Rows from block 4 of a small self-supervised image encoder, named by matrix and row number. Rows with one number belong to one neuron. Each number is 200 + 40 x the weight over its row's rms, rounded and kept within 0 to 999. All counts start at 0.
After each neuron's rows are labels from the 100 images, of 14848, where the neuron reaches its highest value: "colour at peak" is the nearest of a few named colours to the mean colour under the peak. Only what is clearly more common there than usual is listed. The data: rendered rooms with furniture.
# fc1: MLP up (model.blocks.4.mlp.fc1.weight, 1024x256), inputs 0-255
# fc2: MLP down (model.blocks.4.mlp.fc2.weight, 256x1024, transposed), outputs 0-255

fc1.411,223,183,203,204,170,226,195,166,203,175,255,155,198,256,165,234,223,109,165,186,151,233,184,237,189,223,214,163,213,209,112,178,173,123,229,235,255,219,217,219,144,200,184,157,241,221,211,237,208,194,184,218,170,181,212,153,163,172,93,230,230,221,196,163,164,189,252,221,216,167,258,186,237,163,190,223,157,214,286,207,110,187,219,144,207,194,203,235,196,195,128,168,177,162,255,157,222,180,217,194,218,184,251,181,287,249,234,232,175,184,206,185,90,169,168,158,178,213,222,134,205,205,190,207,249,232,227,230,228,151,293,182,191,196,219,224,218,161,161,229,200,151,183,208,183,113,168,227,139,170,201,198,187,190,208,176,282,178,138,220,273,199,172,260,204,221,188,196,165,277,215,253,193,216,152,171,246,299,182,219,215,186,230,202,212,273,165,266,226,170,180,133,186,211,186,97,232,226,231,218,154,207,267,221,241,271,208,165,316,187,197,180,185,175,210,174,165,176,289,158,223,220,176,142,282,283,183,178,172,136,213,180,227,190,215,247,160,245,268,162,229,237,188,65,193,190,135,211,211,188,183,157,258,225,240,253
fc2.411,220,215,208,288,200,256,202,235,160,230,210,215,254,168,238,209,204,257,200,176,178,211,236,192,240,203,241,248,134,177,208,198,161,204,206,187,184,227,177,191,266,245,162,211,236,260,141,165,150,241,194,174,149,239,225,204,173,194,229,158,208,152,285,200,236,190,175,212,137,285,193,235,191,274,149,156,200,233,139,151,275,212,213,250,134,157,155,167,204,280,211,206,260,194,180,200,177,265,219,122,209,262,145,196,169,218,164,135,196,108,118,303,264,289,232,217,220,200,148,230,173,204,229,213,187,132,192,235,242,278,183,200,174,158,185,221,208,184,233,173,209,263,196,160,217,263,185,188,199,177,188,217,182,168,201,212,185,229,212,139,131,213,231,74,174,164,209,154,169,191,199,190,262,228,251,229,151,202,177,219,118,137,186,186,136,136,233,135,149,168,229,251,202,259,237,249,208,195,128,142,238,182,167,205,197,151,196,223,82,212,195,244,171,248,240,277,176,162,144,218,239,154,217,208,183,162,223,192,210,268,213,167,204,218,213,226,229,185,178,250,184,174,240,236,188,159,218,230,224,213,194,243,225,148,154,132
colour at peak: grey

fc1.659,194,162,249,218,245,168,142,225,175,152,194,162,223,222,203,196,292,242,206,259,189,226,157,239,201,161,169,171,210,228,207,189,227,191,183,200,214,228,139,185,231,180,147,193,229,197,193,205,209,249,214,207,192,237,222,246,209,273,270,213,169,172,168,194,165,171,146,243,35,172,195,188,181,230,186,236,170,169,178,224,238,112,204,194,208,181,155,224,181,185,146,180,149,194,209,197,224,238,206,189,176,186,194,193,271,180,166,223,103,203,140,142,240,147,251,244,210,194,232,141,187,202,168,217,236,260,195,204,245,216,242,202,178,206,229,171,209,79,128,242,198,201,161,208,250,137,203,220,192,234,242,198,133,246,176,227,200,206,189,283,165,127,139,249,204,129,207,125,169,196,158,255,173,155,207,210,277,292,255,217,178,222,253,253,204,240,183,150,206,199,153,240,207,178,320,201,127,220,239,182,210,234,243,168,185,201,219,241,210,195,199,166,254,178,169,191,248,221,234,189,194,225,194,101,247,201,250,311,172,185,238,72,196,227,169,171,228,181,287,229,145,246,193,179,196,207,182,229,247,211,194,252,212,263,171,184
fc2.659,126,208,202,195,168,221,195,96,225,193,274,209,179,175,203,228,187,213,219,193,250,209,161,151,201,225,174,180,168,217,262,142,238,265,113,217,220,160,163,277,157,208,209,203,187,245,189,195,174,182,274,182,207,238,205,198,211,233,187,110,187,176,207,208,173,156,247,177,194,158,160,102,168,253,188,222,209,118,155,257,267,193,245,225,237,168,215,182,215,197,254,222,134,215,193,204,178,238,237,260,195,205,174,164,239,192,252,251,210,246,215,201,199,153,274,270,193,199,213,150,180,236,196,231,231,243,190,221,236,123,149,160,248,148,98,221,221,180,237,216,154,148,281,195,142,200,190,233,207,232,216,160,154,290,173,219,159,191,188,245,170,229,163,236,146,213,190,234,139,196,207,204,160,225,173,201,214,262,280,213,166,253,168,132,142,215,210,133,252,205,106,227,231,148,211,216,217,196,260,190,209,288,209,162,206,226,218,221,221,213,248,161,178,214,86,188,211,308,201,120,141,221,204,118,169,195,211,216,179,216,173,175,149,208,150,156,214,189,267,227,192,290,176,273,179,224,169,193,253,186,184,223,165,260,216,222
colour at peak: brown

fc1.327,195,181,249,198,191,189,129,171,159,206,217,171,119,241,249,264,224,219,179,257,173,230,159,260,147,214,222,296,225,288,191,218,230,273,202,207,238,227,200,169,217,185,236,184,210,186,245,180,169,111,294,195,237,244,123,183,151,197,227,176,242,202,196,274,130,115,209,186,144,214,180,191,128,261,207,147,160,166,222,270,224,111,181,281,118,159,202,166,196,204,124,186,196,250,135,221,273,207,250,172,87,176,124,166,184,129,229,219,130,192,247,196,201,202,235,252,215,174,206,172,162,143,167,232,151,266,183,165,193,250,216,257,142,172,196,115,163,197,166,200,235,201,180,230,238,245,160,172,201,178,203,208,152,194,176,167,185,266,168,238,144,141,169,180,255,166,202,173,215,157,189,242,248,158,231,186,258,253,226,189,236,237,191,227,169,190,257,185,181,219,161,246,170,164,237,243,185,201,218,215,209,228,160,215,213,228,204,237,183,191,208,158,245,195,148,230,208,164,257,215,225,254,222,167,199,252,154,243,174,207,193,94,201,252,152,216,254,221,221,246,231,225,194,183,152,198,232,225,291,204,227,158,203,224,185,161
fc2.327,177,169,251,189,181,121,173,175,179,207,206,158,212,220,160,203,204,259,201,186,138,242,178,197,131,145,217,248,122,237,236,186,235,226,172,193,254,183,234,179,202,181,163,121,301,240,205,215,157,184,225,173,293,208,172,231,268,205,271,176,173,240,161,196,132,158,238,205,131,176,176,185,183,194,248,152,183,231,220,131,248,160,243,233,206,208,194,188,174,158,145,224,165,279,189,255,227,226,197,248,145,246,210,249,267,155,170,256,174,182,222,137,167,193,243,148,130,214,212,186,191,154,163,131,158,260,209,164,216,169,223,193,228,156,190,180,163,170,140,252,312,174,157,237,215,255,238,260,195,216,200,198,218,197,190,174,200,247,242,237,170,136,176,233,240,167,186,155,180,228,254,267,239,170,124,203,174,117,230,247,237,229,181,217,190,223,218,150,155,206,272,239,167,141,257,183,168,123,223,160,233,284,240,196,208,215,264,259,163,147,267,177,241,209,136,167,151,197,187,240,259,206,257,129,202,289,187,233,173,213,245,145,196,232,126,144,269,190,247,213,208,199,211,185,227,198,227,218,235,215,204,204,204,172,149,181
colour at peak: brown

fc1.393,225,182,263,222,215,163,205,217,155,204,224,156,110,201,197,264,141,191,214,252,193,194,214,186,157,248,214,228,239,195,240,224,252,213,312,231,171,227,163,176,256,254,235,170,215,176,194,255,193,181,275,144,191,193,190,250,176,171,143,220,242,175,217,203,231,243,193,184,219,166,196,130,211,187,202,250,176,188,228,300,186,227,204,231,177,179,207,183,193,196,225,191,294,188,225,106,228,158,147,214,127,144,174,166,212,239,181,172,183,117,281,195,179,221,164,228,190,246,224,189,237,233,244,169,128,178,127,106,170,120,199,200,180,317,92,194,140,223,164,145,189,194,256,267,164,153,207,155,199,196,175,211,181,212,187,218,209,165,156,190,237,265,143,256,202,219,138,292,207,134,178,252,253,188,194,153,192,193,171,148,212,216,156,164,145,171,209,224,145,168,239,232,136,177,151,233,184,197,157,298,234,149,224,240,194,183,176,131,202,173,127,225,211,319,221,211,180,146,188,213,270,172,209,150,200,256,207,145,212,163,212,194,153,150,229,192,240,227,195,205,194,243,205,191,224,184,240,160,199,257,176,177,173,195,209,202
fc2.393,200,212,161,220,151,261,218,185,220,266,136,256,152,179,196,161,222,200,174,192,181,224,231,157,235,145,216,276,219,179,241,165,130,213,203,222,204,236,202,265,189,200,213,249,149,212,163,144,150,215,223,199,158,216,181,183,128,183,228,178,181,146,178,172,162,185,205,118,229,212,186,236,194,174,238,167,202,203,218,181,239,198,196,200,134,214,149,134,170,205,261,230,172,165,208,219,201,236,204,157,193,233,181,137,179,155,291,201,200,270,183,257,204,292,181,164,261,194,134,293,239,222,209,190,163,176,182,253,183,238,189,298,114,226,145,157,203,296,247,152,222,219,196,191,189,266,204,264,198,170,166,178,218,198,159,203,180,194,193,146,200,231,233,154,202,337,250,174,207,154,217,217,233,223,223,248,192,147,205,207,238,226,174,184,181,74,310,155,186,194,140,187,215,275,206,183,294,222,227,269,200,176,214,181,230,214,182,224,181,212,231,140,162,172,227,182,251,179,231,233,237,173,140,300,201,89,186,204,163,188,229,221,204,195,258,200,155,171,188,193,183,182,282,242,181,175,152,205,205,191,221,190,102,219,242,209
colour at peak: grey

fc1.389,283,199,160,218,152,212,159,227,177,183,208,171,185,216,181,290,160,192,164,216,165,273,252,217,170,199,223,231,233,260,196,192,221,102,216,179,232,235,216,191,210,249,196,231,231,222,208,206,209,163,200,179,159,194,132,219,129,161,104,220,229,201,128,239,259,217,234,209,201,212,142,174,244,207,204,201,175,274,263,225,187,236,151,169,142,190,193,234,199,216,144,225,260,149,239,233,260,198,144,185,226,166,148,189,234,187,183,171,200,145,167,216,193,176,190,145,239,168,232,120,243,253,214,199,217,153,117,122,169,148,264,234,174,258,185,203,230,175,199,150,195,232,192,192,178,172,242,188,208,186,182,216,191,158,180,145,300,235,145,242,223,224,145,214,211,238,202,265,196,143,216,209,259,150,161,216,224,229,158,254,203,175,140,179,280,194,195,174,87,219,222,243,171,137,173,184,194,173,159,299,215,132,197,182,230,212,257,166,237,210,176,234,171,216,223,174,169,151,273,269,251,182,187,165,255,298,191,159,264,161,258,169,233,172,255,184,218,171,191,241,221,229,194,153,120,213,182,185,164,312,148,137,185,197,240,240
fc2.389,191,274,162,181,163,282,309,169,211,176,144,155,177,193,190,188,181,222,125,215,190,235,243,243,254,188,239,209,177,176,261,141,221,250,256,162,209,192,217,214,222,218,204,235,156,196,157,189,228,251,186,197,54,238,261,200,123,155,180,272,167,195,129,190,191,255,247,209,208,198,174,288,164,227,266,179,187,169,258,180,160,197,194,197,161,169,206,175,242,239,183,277,158,202,254,204,208,230,209,224,218,182,183,239,156,220,188,129,213,235,317,200,202,189,218,269,183,206,266,191,240,176,228,97,294,254,182,162,156,167,206,116,155,233,204,126,230,205,152,232,177,187,130,178,145,171,174,213,225,128,171,209,294,164,216,273,208,182,197,204,275,174,147,203,259,221,195,228,235,193,196,219,190,209,199,225,160,147,169,261,217,181,190,174,249,132,288,179,213,227,178,174,276,188,219,211,231,241,244,209,204,251,244,178,184,195,174,171,268,221,143,194,187,166,172,161,226,175,247,252,227,196,222,225,186,203,161,153,159,184,180,235,142,189,237,147,150,188,195,227,192,123,209,209,193,176,221,162,213,183,115,225,153,185,221,188
colour at peak: grey

fc1.165,182,142,202,252,217,160,187,197,190,173,229,192,151,197,159,184,218,210,234,274,203,155,146,147,235,214,224,210,259,201,248,238,192,195,212,228,195,230,132,194,248,229,262,80,211,171,240,182,201,199,160,163,258,152,244,211,254,218,205,172,225,147,210,261,184,200,143,207,190,183,171,185,169,198,210,210,170,140,191,214,206,196,187,215,234,260,244,243,231,197,233,211,217,210,230,189,206,128,181,185,107,187,190,190,152,266,195,122,166,175,273,144,225,204,194,209,222,214,213,221,186,252,212,216,178,175,193,134,184,98,154,226,183,269,118,273,77,254,221,168,129,212,301,225,148,119,212,157,173,180,227,176,131,179,242,183,148,186,165,252,180,244,169,257,148,177,204,271,244,181,137,198,189,221,260,173,261,236,186,136,187,241,219,223,164,261,195,255,194,173,220,271,157,175,204,188,238,56,195,258,236,270,255,207,150,148,204,213,236,219,229,232,195,267,163,177,191,205,180,236,226,210,218,185,145,183,192,191,223,193,159,188,175,211,211,191,173,263,235,157,185,222,158,165,218,292,184,209,175,224,249,116,213,247,183,147
fc2.165,275,209,107,212,217,260,232,243,238,184,216,170,248,131,158,199,201,212,158,170,169,184,249,197,229,160,133,166,93,212,229,124,184,197,168,138,178,240,256,179,204,207,144,207,215,240,208,227,210,267,152,238,101,159,254,177,168,187,157,229,227,171,211,101,150,191,270,201,213,143,157,253,259,200,223,166,131,268,232,192,195,236,142,165,245,197,155,197,256,205,175,260,195,182,237,195,191,247,145,229,214,200,228,212,244,211,219,189,201,226,175,297,218,186,257,213,179,174,234,233,237,190,224,137,244,144,190,266,200,189,205,193,203,210,260,220,246,148,197,230,146,265,184,214,182,205,205,222,233,208,168,230,178,200,218,264,208,160,207,135,205,163,216,198,218,222,218,221,195,249,250,162,205,183,126,253,165,186,197,197,243,128,176,212,225,103,229,134,167,186,196,215,194,207,209,179,232,192,212,173,254,248,275,169,207,217,229,226,193,249,214,255,152,193,277,97,221,207,180,282,219,159,215,224,211,154,156,208,218,223,128,265,230,156,269,172,147,127,174,180,170,84,244,223,161,159,246,239,185,199,175,192,161,152,281,216
colour at peak: black

fc1.650,242,211,197,172,264,132,176,198,214,165,205,159,243,155,216,223,163,126,138,176,131,278,231,209,178,244,226,151,196,265,184,133,201,201,228,168,280,212,169,206,205,151,186,206,183,216,235,149,273,173,170,149,195,166,145,250,185,245,173,210,199,166,203,176,207,205,252,225,194,131,251,210,309,249,198,160,197,226,193,200,226,112,208,122,123,283,294,239,182,254,141,180,168,110,286,176,190,211,182,184,219,137,181,218,148,251,151,193,189,201,202,200,226,262,268,273,197,189,218,158,170,183,191,122,119,257,196,143,151,227,228,163,238,201,229,153,259,209,160,215,245,186,210,268,167,150,203,206,237,167,203,182,141,217,164,165,295,259,230,176,195,175,172,206,263,216,170,139,196,203,153,178,211,218,188,263,180,250,228,212,136,206,133,135,227,226,247,183,135,228,222,197,191,238,241,214,205,196,231,230,197,228,181,164,256,241,150,192,197,147,252,149,252,198,250,178,242,151,282,192,219,182,163,215,206,158,174,157,209,173,202,164,206,202,230,185,252,214,274,265,220,226,195,211,132,276,182,198,193,187,281,204,202,205,208,227
fc2.650,182,298,166,254,192,200,249,216,286,202,162,179,202,236,130,208,197,209,184,164,200,216,216,253,199,224,93,181,109,206,237,175,183,200,187,144,192,230,240,267,135,197,225,259,281,127,224,167,254,302,154,187,229,182,210,169,261,161,191,126,205,247,145,192,215,240,228,204,175,258,151,178,218,166,215,196,201,264,140,152,255,232,212,207,206,213,157,222,201,204,212,228,247,190,174,221,183,214,177,237,276,158,201,175,237,224,248,301,216,229,220,226,161,166,195,239,180,269,175,207,214,259,236,142,199,259,215,200,154,319,161,199,143,240,257,241,185,200,212,262,128,210,216,185,239,225,244,171,184,126,202,261,233,193,196,155,202,176,207,158,158,181,211,234,136,224,170,220,178,211,209,118,134,149,182,221,245,211,207,218,251,187,232,261,152,202,171,140,203,197,166,155,242,200,251,175,145,126,208,104,160,158,189,248,163,128,200,251,225,155,213,246,191,211,143,256,218,193,252,175,291,122,203,227,216,160,210,211,164,203,158,214,167,159,186,175,211,153,168,166,213,130,202,221,184,221,176,206,218,172,190,271,149,164,238,208
colour at peak: grey

fc1.766,247,170,216,212,156,74,156,180,131,234,237,229,159,189,244,238,265,254,254,331,207,133,134,270,199,199,165,164,195,190,211,206,140,187,188,205,179,208,185,152,187,195,219,164,195,139,231,250,239,185,204,253,235,179,235,181,237,242,251,140,202,211,161,235,218,200,130,247,182,240,152,203,128,275,212,211,182,183,169,248,207,181,251,192,184,206,210,152,168,231,185,207,178,238,172,202,257,130,282,141,178,216,196,237,182,181,197,189,161,207,236,146,208,234,200,260,278,189,197,185,190,244,244,197,157,183,229,192,227,192,185,212,177,279,211,161,188,182,98,233,116,219,220,218,154,119,216,164,200,214,263,195,131,207,237,199,190,222,146,253,182,223,160,253,168,225,223,215,216,178,171,180,165,163,228,159,236,314,174,195,151,197,206,275,197,240,235,191,211,196,223,296,209,228,192,215,261,116,150,187,235,271,238,174,142,138,138,200,210,166,194,208,217,191,198,150,201,204,146,185,193,245,233,192,184,237,184,316,199,244,184,153,143,163,176,190,190,200,219,249,222,272,135,175,117,227,208,196,231,219,239,123,221,206,173,157
fc2.766,221,157,242,149,197,98,159,216,172,203,131,194,177,180,192,197,213,190,200,221,220,215,156,168,205,236,303,157,238,190,257,155,180,196,228,261,187,226,141,223,265,180,238,167,168,152,220,156,193,208,128,203,262,174,154,238,254,250,235,188,172,194,193,231,204,178,145,171,185,193,253,145,216,163,178,255,155,202,214,162,198,120,181,130,164,258,196,185,121,188,193,178,115,159,252,203,211,195,192,187,155,203,225,143,152,204,214,136,133,214,253,200,147,237,169,261,184,235,199,232,177,183,156,206,188,274,229,148,208,262,216,203,216,209,148,212,215,228,176,142,197,154,218,216,186,117,224,243,131,237,196,197,136,199,203,185,235,227,134,284,202,223,126,197,200,221,265,174,228,194,136,174,153,220,171,254,247,229,237,272,203,267,207,254,223,209,213,210,241,167,268,164,221,205,249,205,184,167,203,270,192,186,223,194,230,213,168,235,232,150,210,164,248,171,290,143,231,201,275,202,162,257,135,176,242,203,291,215,171,214,275,201,213,213,266,257,261,265,276,209,225,245,126,220,165,206,169,208,147,168,198,140,169,245,106,168
colour at peak: brown

fc1.353,272,235,232,257,182,212,192,196,119,181,169,184,180,202,144,204,265,199,183,243,198,196,173,195,179,165,217,198,256,248,170,248,124,205,215,212,157,221,158,177,118,193,238,184,227,176,263,174,228,158,238,149,130,130,176,225,126,228,161,228,247,186,176,214,199,193,167,286,118,164,134,155,257,245,178,192,170,171,158,143,198,189,219,147,276,257,133,251,216,222,185,181,256,147,140,186,212,192,257,137,167,198,147,217,213,280,169,170,120,126,177,208,160,177,281,175,283,204,168,220,237,152,268,204,220,187,165,203,159,162,228,219,131,214,208,166,113,222,213,236,200,236,238,222,136,232,223,156,204,183,199,209,101,198,161,181,178,245,199,218,206,170,178,197,181,161,135,173,176,178,110,282,158,231,237,281,174,162,203,198,234,185,188,187,276,222,239,210,157,197,134,262,219,215,225,229,214,192,192,192,220,159,249,208,206,129,233,217,193,253,202,288,216,271,180,219,214,200,244,195,243,237,180,153,219,173,134,209,187,197,192,209,198,128,128,189,157,220,161,234,175,199,190,205,116,199,252,235,212,139,201,152,265,240,196,147
fc2.353,195,194,194,160,223,203,136,192,240,221,270,306,213,213,203,110,224,168,211,169,225,206,141,233,217,186,181,218,163,141,176,237,171,207,213,250,204,190,252,243,155,180,234,204,146,221,224,192,243,172,218,221,257,129,203,125,248,190,232,198,194,226,192,156,173,111,146,164,175,144,236,159,219,156,147,169,239,179,252,140,175,250,180,120,220,166,161,231,173,160,215,123,243,240,140,166,142,168,224,152,234,238,245,207,167,255,184,192,222,238,218,202,179,219,178,192,304,197,217,211,148,174,191,237,171,173,328,257,176,200,174,220,199,200,260,210,162,255,236,226,200,204,190,208,263,208,209,171,155,117,142,222,194,154,199,193,179,193,211,138,178,114,264,154,245,171,219,210,161,244,231,267,184,261,270,193,204,201,191,157,204,206,188,276,114,282,134,250,188,215,279,134,196,161,177,211,219,174,195,151,148,279,220,254,157,160,185,141,242,188,196,278,167,216,240,222,137,184,235,189,211,142,212,224,203,180,174,179,214,218,224,234,199,189,193,249,232,217,241,185,154,201,225,148,248,210,190,203,185,87,232,238,234,207,166,282
colour at peak: grey

fc1.76,243,164,270,209,186,79,194,163,179,128,191,195,233,237,186,185,232,183,206,227,189,199,159,206,107,240,234,193,220,187,221,236,207,245,208,261,176,211,154,174,198,175,210,219,206,188,313,263,290,162,234,184,219,227,177,297,225,272,274,160,202,227,183,231,193,160,164,201,127,172,193,202,217,200,141,240,191,169,212,265,206,246,214,257,261,190,139,226,180,199,173,72,239,256,162,181,260,143,211,217,174,143,218,242,221,223,146,112,183,184,185,156,171,184,181,198,265,272,185,202,190,164,258,228,150,209,214,235,202,234,210,244,187,166,196,191,197,242,116,179,197,133,246,210,234,175,198,233,131,214,238,232,149,189,220,186,212,195,174,240,121,130,185,193,234,198,140,176,225,231,137,179,148,238,197,158,248,155,172,148,232,174,217,184,140,255,209,166,204,229,252,244,152,250,236,218,155,184,135,189,184,213,182,211,242,236,226,122,235,128,197,190,310,244,189,199,159,150,215,182,193,182,246,175,217,250,168,237,171,221,209,166,231,195,122,132,252,183,179,247,253,268,219,213,207,186,189,179,130,138,185,236,223,166,171,222
fc2.76,158,266,190,186,184,244,191,227,194,216,245,154,170,169,185,196,192,190,152,148,212,242,251,213,247,220,142,179,175,210,223,179,177,123,185,179,241,215,238,225,186,148,202,195,181,216,147,160,196,255,203,190,156,175,108,143,178,156,225,248,197,255,108,178,162,210,233,173,198,203,243,191,279,167,201,239,194,222,138,161,183,153,251,85,181,222,147,201,150,162,230,252,144,138,230,175,162,246,182,209,246,291,190,182,223,172,178,300,190,217,141,269,187,222,195,194,190,186,183,155,205,191,163,164,299,237,207,233,211,208,248,190,211,282,171,222,217,123,198,277,208,169,139,238,198,220,215,224,198,154,203,179,281,228,133,185,248,208,218,191,210,211,180,205,183,166,226,191,139,184,270,284,231,117,216,239,168,200,209,216,199,219,227,196,250,234,161,225,204,196,191,84,296,161,215,243,216,291,271,194,181,209,169,198,192,209,233,224,244,264,188,211,142,146,198,194,240,215,247,189,203,180,161,197,242,171,216,205,223,134,231,164,255,146,272,258,190,132,243,146,173,197,202,139,225,234,272,186,198,197,160,140,208,291,139,231
colour at peak: black

fc1.735,209,137,162,228,201,137,205,249,180,142,203,181,184,152,189,216,184,170,238,233,197,145,170,115,184,214,196,155,247,240,223,259,253,163,219,179,172,235,137,183,242,168,211,149,237,231,257,238,229,208,160,168,217,173,267,245,255,232,171,191,211,208,245,175,199,217,148,191,204,136,165,209,245,197,205,251,172,213,201,211,174,204,193,207,263,244,214,291,178,229,249,209,145,213,263,206,211,125,157,212,172,174,236,186,218,299,173,62,166,177,196,106,250,202,188,173,176,173,221,210,237,214,227,196,197,208,186,223,199,139,187,204,256,234,149,291,236,143,206,204,160,241,321,230,105,161,231,176,170,199,211,194,129,205,274,214,167,152,231,217,179,228,171,269,193,180,190,269,219,190,104,160,121,214,210,117,238,247,203,144,213,181,211,218,234,242,236,167,162,228,197,236,173,182,161,162,181,50,201,231,212,240,238,196,161,188,235,197,200,214,219,266,203,221,124,179,222,237,182,154,254,140,192,152,157,183,189,163,220,225,144,188,176,195,222,158,193,222,158,210,127,262,183,210,191,204,218,164,147,184,230,169,193,282,211,252
fc2.735,216,152,158,250,231,225,234,182,204,183,207,185,181,137,214,235,210,184,220,153,156,138,241,190,214,192,192,212,207,229,223,206,230,167,265,153,192,260,223,197,245,175,123,217,276,189,149,289,170,235,161,184,147,210,254,113,192,191,169,212,246,242,230,162,202,216,189,193,196,215,185,194,229,146,268,206,121,279,202,211,182,209,196,249,179,195,160,183,171,180,196,210,224,171,227,216,215,223,155,196,156,230,178,182,212,153,193,156,170,260,165,255,264,291,191,205,140,182,177,235,256,216,170,159,198,143,129,247,210,230,282,258,201,230,141,214,192,126,210,217,218,262,209,222,230,214,212,139,229,170,212,210,239,142,170,211,189,154,229,170,155,224,243,155,179,240,249,225,158,181,249,206,257,80,165,195,148,170,204,175,259,205,158,169,270,118,229,191,149,156,214,197,196,162,224,246,177,211,172,227,293,187,180,190,163,222,214,215,107,278,143,246,166,236,265,180,264,216,161,232,231,212,183,229,203,253,221,182,297,194,158,219,176,218,216,228,169,146,145,170,166,110,268,148,204,187,250,278,217,262,121,188,281,200,232,131
colour at peak: black

fc1.487,213,195,218,228,208,164,197,132,167,151,245,149,150,226,207,300,183,136,156,221,165,210,224,211,165,308,244,250,285,229,214,202,226,188,281,243,220,251,192,176,235,231,279,176,229,203,228,227,199,135,218,171,185,209,145,248,202,140,171,195,244,239,215,243,240,216,180,194,182,147,186,157,248,171,161,219,151,237,241,244,121,208,154,201,173,188,248,240,180,177,201,96,238,171,243,138,250,123,141,182,174,132,214,182,154,298,170,155,160,135,232,157,151,184,182,143,167,266,188,164,222,167,231,223,166,212,149,146,167,141,231,216,178,214,121,220,193,179,133,177,220,183,249,274,157,167,199,229,142,209,207,229,199,150,212,183,223,230,149,251,263,249,172,217,199,165,147,223,227,148,170,194,173,189,218,199,225,163,174,170,234,172,156,211,145,303,206,226,161,157,253,189,153,207,209,183,183,210,171,258,168,168,177,272,235,217,214,166,274,185,175,235,244,251,192,199,159,116,242,249,232,174,217,137,243,245,188,189,212,98,222,147,206,178,171,215,248,255,232,174,248,254,176,133,193,220,185,153,196,191,167,203,203,252,235,220
fc2.487,201,266,242,208,178,159,189,159,194,259,204,227,104,167,258,247,183,177,154,178,158,224,271,193,198,230,291,235,198,213,219,133,171,211,235,229,246,215,240,270,267,218,223,181,183,191,229,139,193,166,206,170,235,131,164,224,233,195,216,193,254,216,263,248,180,175,200,140,204,206,170,216,189,191,218,215,168,143,241,178,276,168,159,170,197,224,184,172,129,215,232,191,201,179,281,153,220,182,193,185,194,148,192,165,202,170,265,147,197,237,283,219,146,253,165,171,191,239,168,240,234,130,184,188,114,164,181,221,152,220,215,281,216,160,164,186,195,161,225,160,143,168,230,268,159,247,258,226,182,233,203,226,170,182,201,193,221,214,180,217,236,211,131,159,248,308,239,209,216,208,154,178,121,216,192,225,214,167,211,206,247,262,136,202,142,112,225,201,209,188,213,187,216,277,226,192,167,126,166,220,199,171,178,224,319,202,134,202,222,143,248,148,200,194,211,214,229,127,235,240,227,185,193,235,241,176,248,188,200,173,229,190,235,151,155,251,236,251,244,173,195,173,205,246,173,187,99,149,250,150,254,119,115,125,216,248
colour at peak: black

fc1.30,205,195,209,176,177,273,121,248,166,260,251,168,210,271,197,174,267,180,206,201,202,290,128,207,197,170,218,211,230,241,226,181,126,225,202,279,204,218,223,212,205,201,247,243,201,205,165,136,214,207,204,177,159,225,145,181,154,225,114,205,215,173,192,224,175,144,196,225,217,151,172,119,204,200,245,269,172,125,140,244,196,157,168,129,133,176,148,211,211,209,185,135,209,126,159,200,212,177,171,213,197,231,146,180,207,167,262,255,204,166,192,256,182,196,195,150,211,160,221,128,165,161,128,297,230,274,214,166,217,203,286,191,157,268,165,198,194,248,171,197,220,159,162,209,231,152,189,198,188,220,210,156,200,238,138,205,154,204,147,257,274,194,139,238,206,168,234,278,186,184,207,295,214,130,228,271,216,207,207,192,248,216,263,216,188,258,147,167,231,216,122,168,167,172,235,260,165,231,229,144,215,162,199,260,134,225,168,163,228,211,172,241,158,137,184,212,247,212,290,137,226,231,170,172,310,220,222,189,161,199,240,213,190,193,232,238,251,219,275,221,151,224,202,208,195,177,211,179,202,180,122,155,231,247,179,227
fc2.30,216,173,215,213,208,188,278,117,155,146,195,178,195,122,177,175,173,199,155,203,159,176,227,151,211,189,257,230,183,111,216,188,229,242,202,167,154,230,196,153,185,164,135,95,182,234,250,244,160,216,184,174,137,176,225,237,168,197,205,204,290,205,199,149,142,190,210,192,210,155,190,256,174,211,144,187,181,225,258,168,244,252,231,232,228,252,229,241,174,202,218,202,206,254,232,204,242,167,221,216,132,138,231,268,220,236,135,120,186,192,243,206,186,263,225,272,200,186,213,209,223,197,290,138,176,168,186,249,224,138,170,186,244,220,174,238,181,219,203,164,259,191,251,193,124,156,193,245,147,187,207,209,183,168,232,225,225,137,236,154,175,227,195,170,164,250,155,210,218,213,173,220,238,246,133,191,184,201,162,228,181,120,132,124,197,163,296,241,150,161,260,247,209,200,228,203,291,227,145,229,243,262,250,173,211,248,192,214,211,213,161,251,241,282,236,121,135,216,132,265,196,141,202,206,156,276,136,209,198,262,194,227,137,244,162,142,168,201,216,194,264,261,227,226,189,205,269,232,152,221,195,216,161,174,217,207
colour at peak: grey